From a checkpoint of a small segmentation model.
Data: trained on drawn branching plants, 72500 training examples.
Rows from block 8 of a small segmentation model, named by matrix and row number. Rows with one number belong to one neuron. Each number is 128 + 24 x the weight over its row's rms, rounded and kept within 0 to 255. All counts start at 0. Numbers have three digits each.
Before each neuron's rows are labels from the 100 images, of 14848, where the neuron reaches its highest value: "lies over" is the class under the peak; "top examples" is what is common among them. Only what is clearly more common there than usual is listed. The data: drawn branching plants.
# fc1: MLP up (model.blocks.8.mlp.fc1.weight, 576x192), inputs 96-191
# fc2: MLP down (model.blocks.8.mlp.fc2.weight, 192x576, transposed), outputs 96-191

lies over: ground
top examples: wide
fc1.126:116140070145122132104137110098131147117124153156098161126142145117169132111155128135159138123131132127182113110146113078133127085099126148130131205107097127098113100104137137125107115114147156141104162138146124161081102124144132114172122105117127148133087143147125176115146167102150150156
fc2.126:187096123136167130108128122139106110132074125144152125121115109106182149126156089175110097142122108125141110137102105128122092092118133160136137166128098101099140156113104114138166135106142098108130120155086143185116104102101148123150103121157093113137149128102094177145084078161100139111

lies over: foliage
top examples: two-way forks; wide; drooping
fc1.147:146137129109142135081119108176134183110153149125118125147141115149154089128115108126156114105137110102170144126152148116125126093104151151122128182120124110112116158113157080128134104146135115137124129102130155137131120098132098117127136150134141168145161128095130147154070129139097089152
fc2.147:177151136132078166104138136146140113126178123114126084137142128107165148132112127120074099177118119085119157136084138108088132087141130120159116114113115100107113143158128128160137104153101115129125140174111162093132158109149135136150136127128156084123090101128112139133124084111122095111

lies over: ground
top examples: wide
fc1.276:119134132132171133145136103128096183143092120173167102163097086144117092103125115145175143098093107126171142192138119070145143144142123086146084143136128120103178094134095125130118118115134116135125138107158120131155117098114117078097144094125098127124133171139096108102117130085143141120
fc2.276:110088134122167136118130098132072147157109115134126127112152143098107118117146153116105100171144107159113133153122156120061143152141117123153148144118160140096139129143137134152136102148111119108078125160048146156120125172104097130135144130122102104113121158136137084109099151112111108204

lies over: foliage
top examples: leaning right
fc1.452:129150134146107129119152147161147133175142155125152098109076112127156093159139086153113145147087103159153114103115106124109136138101153146115134112153134145123136103052126131085120148128131104137142178131090141155149138131123100135171149143128159099139142139113141112163199115138120137142
fc2.452:117128117140123122117133110173067184169141122139101110125138104119133132134120086106132130122146113107126087148106104104069128119130145124136153139110166137132095134115116112091140123151103087145123138102140109108098147160128151092121156128110165151111133107135086131105111126133139115138

lies over: foliage
top examples: wide
fc1.48:117124131111106139142132096152154132135094155104102162153159128123149151108110131176123159147126116121109134119140107132148109161133135110150168126075113140134126150117130125124119119133114163138115123174111152132162125135158096130145107085110109095104132105129124195140122092127086164135
fc2.48:103144138137143130127123109129120146135093129121144106098137073128178118082148121114124113108114133134137149119126116132127124140159086123152109096131109087111132139140164146141124114155117124149144130102140132115064105104135174137071136118104121158084099121105127135126146123130152066108

lies over: foliage
top examples: two-way forks; autumn leaves; wide
fc1.114:179121191116089088137100104121154167118150097124140137123105181168097135118156130150117106103126159137129130145101181129104112088131118143121113116147133124118107129142127034153114087131082096175108132170128140176146118150146125110137125120125084113142158111141098144097141120142152164149
fc2.114:088126114132144100156141117119133111137132164149155179171144124088085141126140109113115094148138091101140109131128161138108162100128121102164124100125149163128101150144101175095152178150118179134083123095128127166176138123082116140151150116096149127133075123130135101125134117161142119125

lies over: ground; foliage
top examples: night
fc1.356:129131161118078131112113114128118147130109124085132179143146144108194075129118122134121100115133181120153126126106117150081190114133154133119090141137106126135103078127146125111128117094157107101113111123128122132098132139175103172145109120135149120126116133113149136113134128096112153090
fc2.356:133117130105071124145079126133150133125111112109108135100154061149111113126139101110121145142099160157119160142104131122146136167101130104148132158089160125133109180126133113074150143150126133071122090170128119189159160117153141127147079146088114164190120116121178128121113141135116130149

lies over: ground
top examples: green leaves
fc1.142:074159158093090155155145157136109107125139123154147137079125085133127142108157113146106148129135140129070132123126158143076134171125120154176101147146094158145154099100114140126096117097130105086135150132090096188152096164128147098129131141142129104143165109143102080124109097147121114159
fc2.142:148134113108155140149132099135129114124170134133175104149108137088164107089153069061133102147122104119121131130147129092161099131167116124151130120137100155119132116135113129106148122145117175117136155109163109162122125095096122163093156186171118108109102141124166094153100115115126134102

lies over: foliage; wood
top examples: two-way forks; green leaves
fc1.213:158170169146130132116110128120077154148135121122138107156127113086130143104139132127158130081117085070171104136130122127155118137096128141096149135119148139098145100130140118099154178140105140158152076139113116136130127134147123151133121125099124128126092124129095130097116136106122137112
fc2.213:146124136134113155138190112070087136129132156110114135120112130150104134102142107114116118159151097112126126144131108134097102170169125100097125159106096143117144092143143126141128110135119119109094102131152100143072138156108151117105139113148078127118166113111105118146154128131138149099

lies over: ground
top examples: wide
fc1.21:100172129111121163128109146141120175156157145116191120175120120147108112179129120112101097162139129140145112150131117098134136089134109164096148076105108133141144140134126150118138131107157124086127113078093124178145134159154122118095108125113121108118133139124072143155136119124134151161
fc2.21:130128129066124125102152130143144132113130120139135144115130118165142168150148097121117125143110107126122134140143118124133117046144113120078129112130109148154102111104187136130125131105102167118091133161123130195138160126127103118122171150139097141104119144123166145163163101105085115128

lies over: ground
top examples: wide
fc1.386:158128120095142108129129120145168148073095137104165114139116169123134149171115112104152120127117131115112112157129152110182163108140113150139088109149145164131153139142141150116118115145108173113075111143094138107157138108122126116126186132130146134132165132115108090117109088112156123128
fc2.386:160129098124139118129115127146110102111150085139141121110101121149194113128133155115147108108148138120087176147147081114139162125163133121144110138131122106129146124103128085159151105156098103119138135132124077134160122129114087131147145125109161110126098112127137141092106102126087194110

lies over: foliage
top examples: two-way forks; green leaves
fc1.112:138093120126140144090135102101131167155132128098158123122106125114100131159113146112128110107126127146107095139129110094165147128141093099064140110129137129117123139149117149136141144130119130120114152110090156133144118133110143129179120185104092115114160129117120124143133169127061175107
fc2.112:130129119103117125103153135128107154141140137106114116121149134125086155120103114141098136134129129134135079107115077128143112065109168177124130148148113129155133133127174116110136124102134121126174140135147118137111113101127150090109179142109141117099092126145098101084122087138118095106

lies over: foliage
top examples: branching: two-way forks; wide; night; white flowers
fc1.5:144113090083155101134114162114121103148096140090143126169139096139131156132148114115124133123142139123130120119162097125108087134184148165104119124097133117112078128105118167173195117148152162111108146096170117103113143130121116139106126121129113108100147138150137164128146098133133131181
fc2.5:124146124130101144101122126146101099067109152129137139127123074113159136132107123139147107130121112123125107123157102175149126168052123157148118126192124149148131128115150131123109136136103136111104095144150160104144162157165153121160145130122148132119127130142122142086124087134162145134

lies over: foliage; wood
top examples: autumn leaves; wide; night
fc1.387:153102156139132106112156115160108145113109135095095135105162111151140136138143137090146129132135113136108132097156116135163119141142112177108080108106091162145104144115120109154079128106122118056147123101158115120104127127136132128127139110154091124123095112098135127162116161142116128141
fc2.387:144148103104072139176142084115143118147095160138156131127136118088175147105132149123103106165142130122127133098105081159130114115121178091107114135111118118122108145115159126131101101139096095072137166137083116146140134114086128129136107103104128163154091106126152117145075156125124140110

lies over: foliage
top examples: two-way forks
fc1.88:135175149176155086090119149147105137145097144123141156118109134118078118151111099164115165109097067094111174159127104129164208107136101151147153112103122152129152149073164132061148129119129144106148140108083141096091128118147122125115086171152127115134136108110121132118117149092076119086
fc2.88:128134098179162086091107147145113101170114133119120122130133115136107142122121124115092133150102117113136168115150136120154120086114083174148112138132118145148123137144124148098095124134087118104143111109128196119190138169116094124135155146131099140101130166073161143116176165149110106107

lies over: ground
top examples: narrow
fc1.479:114130115119069117090132169117109119132142126147136131106116127120129160155179132137124107145151132110176119155090106134125195074125103171140104125108102104111182150130127130117143147108152146085122106132094129105128107128125156134134130156147154138124111111157105126135125109085122110134
fc2.479:112099108093137094114123129089107120120171122103120105103154158127115097146140098131134116101144108094134124107135170144147108078113158107189075145147116114115103110157114139079147150126107136121106125122105092134150111089134116130109084156168122153107120067128125172154130133179115143094

lies over: foliage
top examples: green leaves; narrow
fc1.388:079138137128153078148137125137124100093152134142132146118136140114144152119136132122117107090112109148138096087115113131145136132147109097106127136114146131141169142153101123058109118116120155131134087108117135113142108156094120124139168106063131081107139128111134132105146163183143080115
fc2.388:128155086148107116155091108107123130104120141114119119156116145173130123088088106108134076180114163119137155154139122122167101132151084130110181115126120148113136126153161142151118107117102115113164139130095115099144141136126161159131107111150085175105155131113114175128103095131094085129

lies over: ground
top examples: wide; night
fc1.172:149126118138126154143108123144118124106115151094144120106194121137128081143096154113111117118133126100122163104122159132107119145147177132127139145147092137083149129111139173156135106134129122152098165089108087072165142107132129114131125131150134086080121164141167119139125116124156153137
fc2.172:097111136144113175159137161126100112123107150100125129169091107123110108173072128148157112173118149156138135141128125106146109153145167144161139113129102151098126104106139110165083119133130109141112126170131189098173137140078125137139117125138138170144126127125109123153134089163131138123

lies over: wood; foliage
top examples: thick trunk; night; red berries
fc1.306:146152148138154147154121094122078105124149087117145144158116119175092134109157149165149120140095092149119092109114134171120104124095142150123120112154140077153197153134116155119105161113110102143129111160101142147146129101086094126109103113138125145113091141127109153160168179092121091121
fc2.306:098145146120128114120109169105165137145114151140081121109140139103155122141052104100117115128184141164152164130152132102088145097133110145122121143114104115092118088144131136143129090137139146162146142105159133107147156131101152097172097097115128087163137124132099149114097188147127146153

lies over: foliage
top examples: wide; white flowers
fc1.129:110110167130115151126141134150155143163212089161077145146210148135115142139147127130168102100140153124122146120166117123132120097126135150107131155103125121137129140135099142137128135087125107155115063125114127142128163086113097169136108130125135107141133108137158112161125123144123108107
fc2.129:126130156125097156115115142180125152122188144151201162145111126128133132129167137135155146152122086135115140136076113141119113141147129137126132127140124105126113145141145108143107143111137132129132141149115138105127170151115124128118134105144169139149119136149162126111153100161130161108

lies over: foliage
top examples: red berries
fc1.560:119123106106104133161119112112146131145170119155093111132078120147142114107112131163145138119106151119081099134157139166163122125094135137119117116115123095134139151147127114172186135100111109101159131112142131151150137126061084136101126113149133119115131134118096126081064118172106083156
fc2.560:111159140148121133114128142087115128146116124111126136134159098102118182087131146072136148151161160108173095129113117122083088134153102126111145129112202104126123141144094118162108142151163152103132113113117109093090173120133113135105132109148104119120092112107107121100121114133115147141

lies over: wood
top examples: thick trunk
fc1.445:149087161149117114142133129133134111106141115128111139136183118147086175104099152142160084114118141133144119113104162095147153149113125139107138145137129176139139123104098114115109137107097149161118118110101189115068118136120129136124131071121132122127085090131171116126123134106145163129
fc2.445:113112133107088121113087143130144095098117154134123125132118093104107104108137106188137109127125106156109165130130103185104089112152124128131122137105141106167121145153150152146126124163174127145095136119118117089134136134100117089136132149130143144104136125127128127141132096105128137089

lies over: ground
top examples: wide
fc1.72:133184128133117168109079113171106156176130090151137125137118150139162139130085092157171115103163157098169124130096127100097095102174141126116110106161133106146121174160168141091113121153127122123137155112074103108178116142150095119135158131122099105115139158136108157083123136150151118130
fc2.72:112115166163137142092157170135156188134145112127122165096155118094119127086131142145124164132093169134100129122142107142164120113101103074122107149099140134123138112076093109103105177130165126137135130141140125129134184122115162114093145132103118099128110121111147102121151122126144088180

lies over: ground; foliage
top examples: wide; green leaves
fc1.225:138103122128121098147136141134095134120144128114145121124093186143164089131122114122116134089141111135165114143103128120136132046123136141148129131105125122135111131117098160155149142132106152148161135127100112142107097156142103103190148152097111112125111164062137133118124163132130130080
fc2.225:154145098130137161141079134106146138104139125136152150120093115121121119123120124113123096146142131159109156125142148112140170126120122073137170145137139070146140093157129116152144116129174089091157119133137154130140138168107157145119122113137110105117143137148107146127095143128098128142

lies over: foliage
top examples: autumn leaves
fc1.197:156151108100121150176151091128125127137128133166153150129137090181106118136101158138107079095173102166135101078132119147137214159112155129148101139160174130116130131100134186123094114145075155091102166130143160104133138078115160122164122159132096118139169105140147115118095120137139120132
fc2.197:155151126138090109104140199113125154153156106175115124116144159137136107074117126105116117109112141123108131120092101117152137148117127155136089186106100105106113167100124090147128119127155135109120104149119118111127120139111166140050114127149088141134097110139131110162115138127094136144

lies over: foliage; ground
top examples: green leaves
fc1.431:113175101150164129118076116153120134125109150120111130153108163110121092106125135140159162116144143151172104131108116142124170080109129119139149133098131106121096151147100152132123096122163091129146130133112102099143173170136137106151166172143126116106183156076157137142143131112163113130
fc2.431:128106107101103106117131114164141108061146155151071136112133115140146097108143130133101064148144142115161162168124134161132120141096094118112151131136148093113149096179139113093157140121089180106129130134118127074147105096140121138093125101099135129140143103129101144103117168164073127098

lies over: foliage
top examples: green leaves
fc1.266:122117161126132123144176110109098120123155151108105132098144157137138156095124084128110098082163138132142122112177136129133148135128154132099116146104139107136166082144147119082070137149122135101120163144159144134146099109131154138137187174123107127121123079086120162124140069147147114115
fc2.266:137141146109102089102111111115107112145131092104109099118136129131195129126153169133171103143097141164112156167096151135140150135127153126069091131145119099136117152118132165137149118145095120136153167150082086112127142155139108112125148120122175127088132141129168146147147122122137173135

lies over: ground; wood
top examples: wide
fc1.339:121179096110147127138067138105127154161134132091113159143114136168131135106105142147132147113117164122119105074143150118125119130118088107113139126135119113139141107164139158144115120139095171127079148065133139139117168104141123134105113125149096167131145159116114195149136131158134130132
fc2.339:147134106166160093125137144119143117130144155142067088124117134143129091121114147117216151194111126127090128144173087127139152130135111115103141122120151188120144168134112125126113112091141131104134154117097118168151171140117107104052169086095110122114121156110105151135107119158112196119

lies over: ground
top examples: wide
fc1.69:155088171150184115111136089132151150133105095142133140125155156176105144152107147094132158139099125172171130104125075118165105096109115137146111141135137153158124161113133152125169118108125112073114143150132117141144109107135119078099126167131104102143139165119122117094101129089151125133
fc2.69:142135148141130111129125183115145122107046154164139084129139078104144145134146162132118153104127119142116117151117078104152174075145147130201146127132122114137114128115129098142163137097092117105119136123100114094141119108150110166109153139165145105116088103148143191155130123130127137169

lies over: ground
top examples: wide; night
fc1.292:085160135162093116175096103098154123109148130092143125148146138124150101135157089132149148126155149159145107135117100176115116092163087145145098132169139110116120100168101139139130133123132137143170188096151137170127091171116129133175117137135131101102130148142150139123120141122144116140
fc2.292:119110106135134140062117151125123169112128134124174129070087088136124133155130114134142126118088164124153141140141122105145156102114103155151165086084106119119143095127104132143140153129115127104126136154125100146179152150123171130121102128113119137114115127113150143123130131134148118174

lies over: ground
top examples: white flowers; wide
fc1.404:145138126125126091169132156112149158082150156114102168151124104096110069129129102150120110128130114126140110123122120179114145151168114112135136139118152101140150134102149104132124136159142112146115151145119130122149133131083132125132140116166093164099166105107124141100128112118115099085
fc2.404:115150126125138167130099102113092115109129094124103130142122111110109148134119123123124142162141118112172137139153152137105138168111098125120159108116152125109123103121095164127141160127113158117097127155134147127096105161152126111125104104087127108105155104134133151118172099146105182139

lies over: wood
top examples: wide; leaning left
fc1.439:156125107142127132113141128125095109147134098134122161128182121149194157120134135148138143115120124112130108122150134134132129135088144141167120113117143089156120160102132164137166149102154116152158098115101127141116129128130142115173178124144122117140147148112133085108137106129137096099
fc2.439:149111138081123097140127128124130174139116132108111143128095127147083109126156133161100137150144147150133151104107078128094123128141124111139141105102120150128141172109113144152132118129137077165148169101142145103131129124122117152124138138207143105101140153083155109132118108114149179142

lies over: foliage
top examples: two-way forks; white flowers
fc1.128:118112139132106125139138106104133151086098156142151117129108066140157157133137113199140135141156150127120117154126105140154176152103124135117121124101135162096110124140098123146143140114187128140151152138086159085113101078093119097154105156112110123137101126057155099133145145111127105113
fc2.128:119122148113132127141108111120157100110134116134142113153106139081165145125139118106157121132089126140080122127127143130136122104146134104149165145117135143098141109131127159134191156141089120172104132115152121103156120170145091144112104126100144107029167169092126129125129146068139131149

lies over: wood
top examples: leaning right
fc1.395:106157143156144113135148135094137102102132152121133119075106084126157161152081131114122132111093129132162118091089150105124141116153143124151151093098160149148096132090101134105163148159166135133143167121148123110135114129217126109087102073141123117114111133098146124108146165153110164110
fc2.395:148095168118164163119095137126146099088161122127119112145108117131158188142110107143125138145129155142114116129133128133147114148160132146115153151133175103144104112089188091137125126141139098116118127144156138088131124103136134114120132105149151162139154106115123151151131171139145137132

lies over: wood
top examples: two-way forks; green leaves
fc1.353:102139157081105115168109147122125169143145160138164127131064153128106111107103151145159148108150169113132127114159180119154131084138152117146095134115140146126140134138114115131130131123179146074116112087113154136145107104084133109117158156122152138130108131153126104122147118107135108095
fc2.353:125096147167127099132124136071169179087145125134150109137150113111160179149127114150137171144123149122106130092158113152118106137134134125126116108170135129133117138106138105147105147134125099121140143144119133156128115079094140123128120156113097135123165160152114146140131067112100111126

lies over: foliage
top examples: two-way forks; green leaves
fc1.343:095108117154188105102157177115110093120119103148130110139142131120116159117089132160141136113091146120131111132127096115157160101159142135175128133164128109125165108147125173072125121139107137095142131185156115158090124128133092099173165121142100099129152086130102152147135111093146139116
fc2.343:147166107118108108147079120131133147129130123148123132106117141093100083130159146168111108144133134133132153173124135111071114089134152139143115133111165080121137105140078111101141122109124130150114154163090060134093098085150103152095104124144109120115130126148135131116088101151123169154

lies over: wood; foliage
top examples: wide
fc1.30:134162112127152149063101149105097162136141111109128166068184115158126179097132060112100140112102119139079111155102104138140097171152096143162108095122134151137185098097121122122159128089137100169154191105122131124116163112122111130125130167147124129121136135086101150084138104146167145141
fc2.30:142122144112101108107143111119156162115120208123117125143123132124123167108155125145074100142119139126108132155110150156141146151106111147134109150119118085089130136119157130151135073144102091156067101150093119125160112175170090136091105143067148135105134154096135126109149135108158120123

lies over: foliage
top examples: wide
fc1.564:119147131111146111121112122146134144136128123157129143108129143111079128145152143163101122134140145078137115122172175104138090147172111134158111105157135114125134142116081148108150105132106171162110160091083161142145090108108101133111160147082117107098081136116145100122129129124152132144
fc2.564:084086112115136086129123105129154175114147118160155139113109085132125155113100155141132153130143129120097146125105104132153124088126121134130082106119090133156140118115152144131150142132114122075136080157158135106151141155127111117091116091142129137168136191112114137134126127109141101168

lies over: foliage
top examples: green leaves
fc1.301:129134137137154165123106140129120164133080185096139093178134140106133124091130076102145124127122111122146117145141103184142085150098154140152139132106108158135060144090113082120117129117141117096153097199142114135126124107125146141149139106152110119157121133146092119138118117105164140164
fc2.301:132134142123157162123139150143147091139105122143121107101100159121122139132111147162120134143134109127112155085092079119111140117144143120145126125109086163133172113136154136104099118157140117137179137104109128145167141095187167101089135106135110095112090146107115102095127135147159105142

lies over: ground; wood
top examples: wide
fc1.507:145169133111110129141147185113077089165147130106125157113092158121168121113128113106109114136155138136121127103110158118116139106161143136087113165139138144135138115124213128151133143145099118149155114071157147130107066171140051133108130154177137114136141149107107119089161085106133122098
fc2.507:074102119121122112128115071167073125118097104114080156135137140109099139143142156146124150086144150086145117108143121099115203121101146166140095130087129118126118146099150118110121130156132135099181128110128114121157191107132126134116116114104133119148135125129108096129116151152170098140

lies over: foliage
top examples: night
fc1.38:146144160156134127059147174115149149117124163146130141111156078132109094107159148149123183152110138114160111123090113141101137154137062150131154154105084144157096117156117136126132101121092126100139102152121112141115168138091191134157116146090137172161119146136115150103130134117096157127
fc2.38:143079126132146105099103119128143107086163142126112136149109125099145136103146108105140156120143129137119083155143129139105077098103078134073124168164178138155114142146098155109141144141092163093136116117130129117145139090206111148186120088133144112151173106130121115142112116115076117104

lies over: ground
top examples: wide
fc1.509:136122129122101110122156110155150144105119148173149120127113132158124133089099169140141103144111116141130128157083138078165088093159089145117149122172173124120090119160137144157162126112103115148139153135109106127084119156126125139115112160102155117139121078116132143164134107155134151174
fc2.509:170093117119115123113147129111096110166148067114124121141154071138137158114136125145124106134069142148093140147159105160073132145124088165120087137135097163124105139146116125121142120114107177160099139140078119126138132115150098134146111118114093102095150120146154125148137118080113114126

lies over: foliage
top examples: green leaves
fc1.13:179119131120146124163127104139114108108081125146181133096136096130116106123105170121142149086162133151139133178120178154152152154123118169107138105147108110131105190135117122170127108152155168113147138135120120095138098119129142119118147143108148135097150137154116173131117124109118099112
fc2.13:110135158114123129133113161137152145157125153139097130150129089167130123134114158116129139188096130134122137152112128102110131121139146087131095132136140125144085115091156109147148091098108112123144117133128166099122137116145140133116145140123139158147094150096131177107141114098144189156

lies over: foliage
top examples: autumn leaves; night; wide
fc1.299:152128155110103147150128121136125125128119121122145163131084168141129115076157108128133129132183136068103130137091127169116111150110133157127132116143116151123107122197127151132114096126113161164101119131105180152135135183137099073136113194152123127095137087122124127136143116090149108129
fc2.299:134136141183091169120114102154162082113119079130153135106069117139135121115124135122163144186106171089145124114120113137112101120158095083105158121125139151114132105128104076123148150142142102124163088145130125100104143108130141153101141122112128144149101136126119108132135136176173133102

lies over: ground
top examples: bare; wide
fc1.455:124120113093161127106133129170119116108123110133159101166119106130143161097146146106103121118116125111104130180069147133163126155129134131091118094126093105120155170125102095127100132136122121127110162104102143123136145105136121128161129161142069096128120153053091122094113128125132138159
fc2.455:132181140149179105118141131142123086164137127137137115136151149132148153128170140102125171146121149100103128089155070141136127137140131117100133122153109135150118185081155157100143108105071150136151128139133131133089106131133134127119132131110122134120121111113174095087148122139153113143

lies over: foliage
top examples: two-way forks; autumn leaves; wide
fc1.563:118104079137123086131128096126093142174133114147146123070096108158142121121117158139137110125167145102121109117172115097118122135129140119127112153139096147128139101137152141129123097153100111092178161129057107141119172146112072104100139172112130108092101118146104150134136146120128147108
fc2.563:130176124138130117103128098094142104117101169166100100132094137113127127089077155128117097139115170101133103160115122146140154156115143109119092113099120057137066128149116166115173134149168152148117160132160158126146138127108160150168122138104135143137136129165117124145135125129110138134

lies over: foliage
top examples: two-way forks; autumn leaves
fc1.426:128130127140149154147167102160139123143107113115125138094123116099157085133145114117120108124152071134087142152126131122182157150147141159150146172150176138127156139101151134132110133111081104129161149131108120085113092141146167095136121176113138110121153109130154084175126099090129140110
fc2.426:130137141150117131147106099106119136146167153104130124102166163122097164108141123155130095126068114196110106107115147115103110152154138165109110138103135136072106159143106102117115123128141117127122164103154153107131103143137128129120160129138098147131138083131185136086135106148134135105

lies over: ground
top examples: wide
fc1.179:139153094145168137123130112112129143128105139139170143160111147169131103092116150114110066095118149108148134113095103105141111114163120129140122160114120164137172136107086055104116135135145157137144049120118170127135108097121117119113146171128129096139111122120123127141167125137150118154
fc2.179:136143137138115032142116119102113105120134088158131112089170116107107146099114101146117135160116137104117116186106136099087112170130119090126135103124086119125151129100131127113110117142140091130100138137132128129101123091134116109138149132130127089121138116118148154163130104151121130127

lies over: wood
top examples: thick trunk; red berries
fc1.124:134145147127116079165086103140162121097156149126160146163123115116129105144131162110107128079132146168107111121131128115167140141150097127119082143066138102150105124135116095134125165117072157143136147151128120172099155106101143101139150105149101148144117132123137154056132123169133151165
fc2.124:148172133113155127130108121132134132092164097119144115102129091111137121137150163118114106141149133137073142142147105100121147072145116109111107151160100151136134138129129118128117151102158112118177151124108114153181105164078154109102136131101124128150206108181102112130103124126125102084

lies over: foliage; wood
top examples: green leaves; narrow
fc1.211:095075111156197162100112112167132178109180116136124145134121119115149133158107116116110119109120176159126135132145091135098107097107173072147135144156141102132119169130147133133168096166140176150136139102116108159123110138115136106197137089142123137127115120138137120105101152158154151175
fc2.211:181119101137135145113135040135143163117153115134166122106087115104129131134103129150162120123155121153134129153132146156111115109122132156141069178129150125164108103141140128114164144139119143153091150132121121154125155183171110100109150147130121151104166092141134154139116086147118128125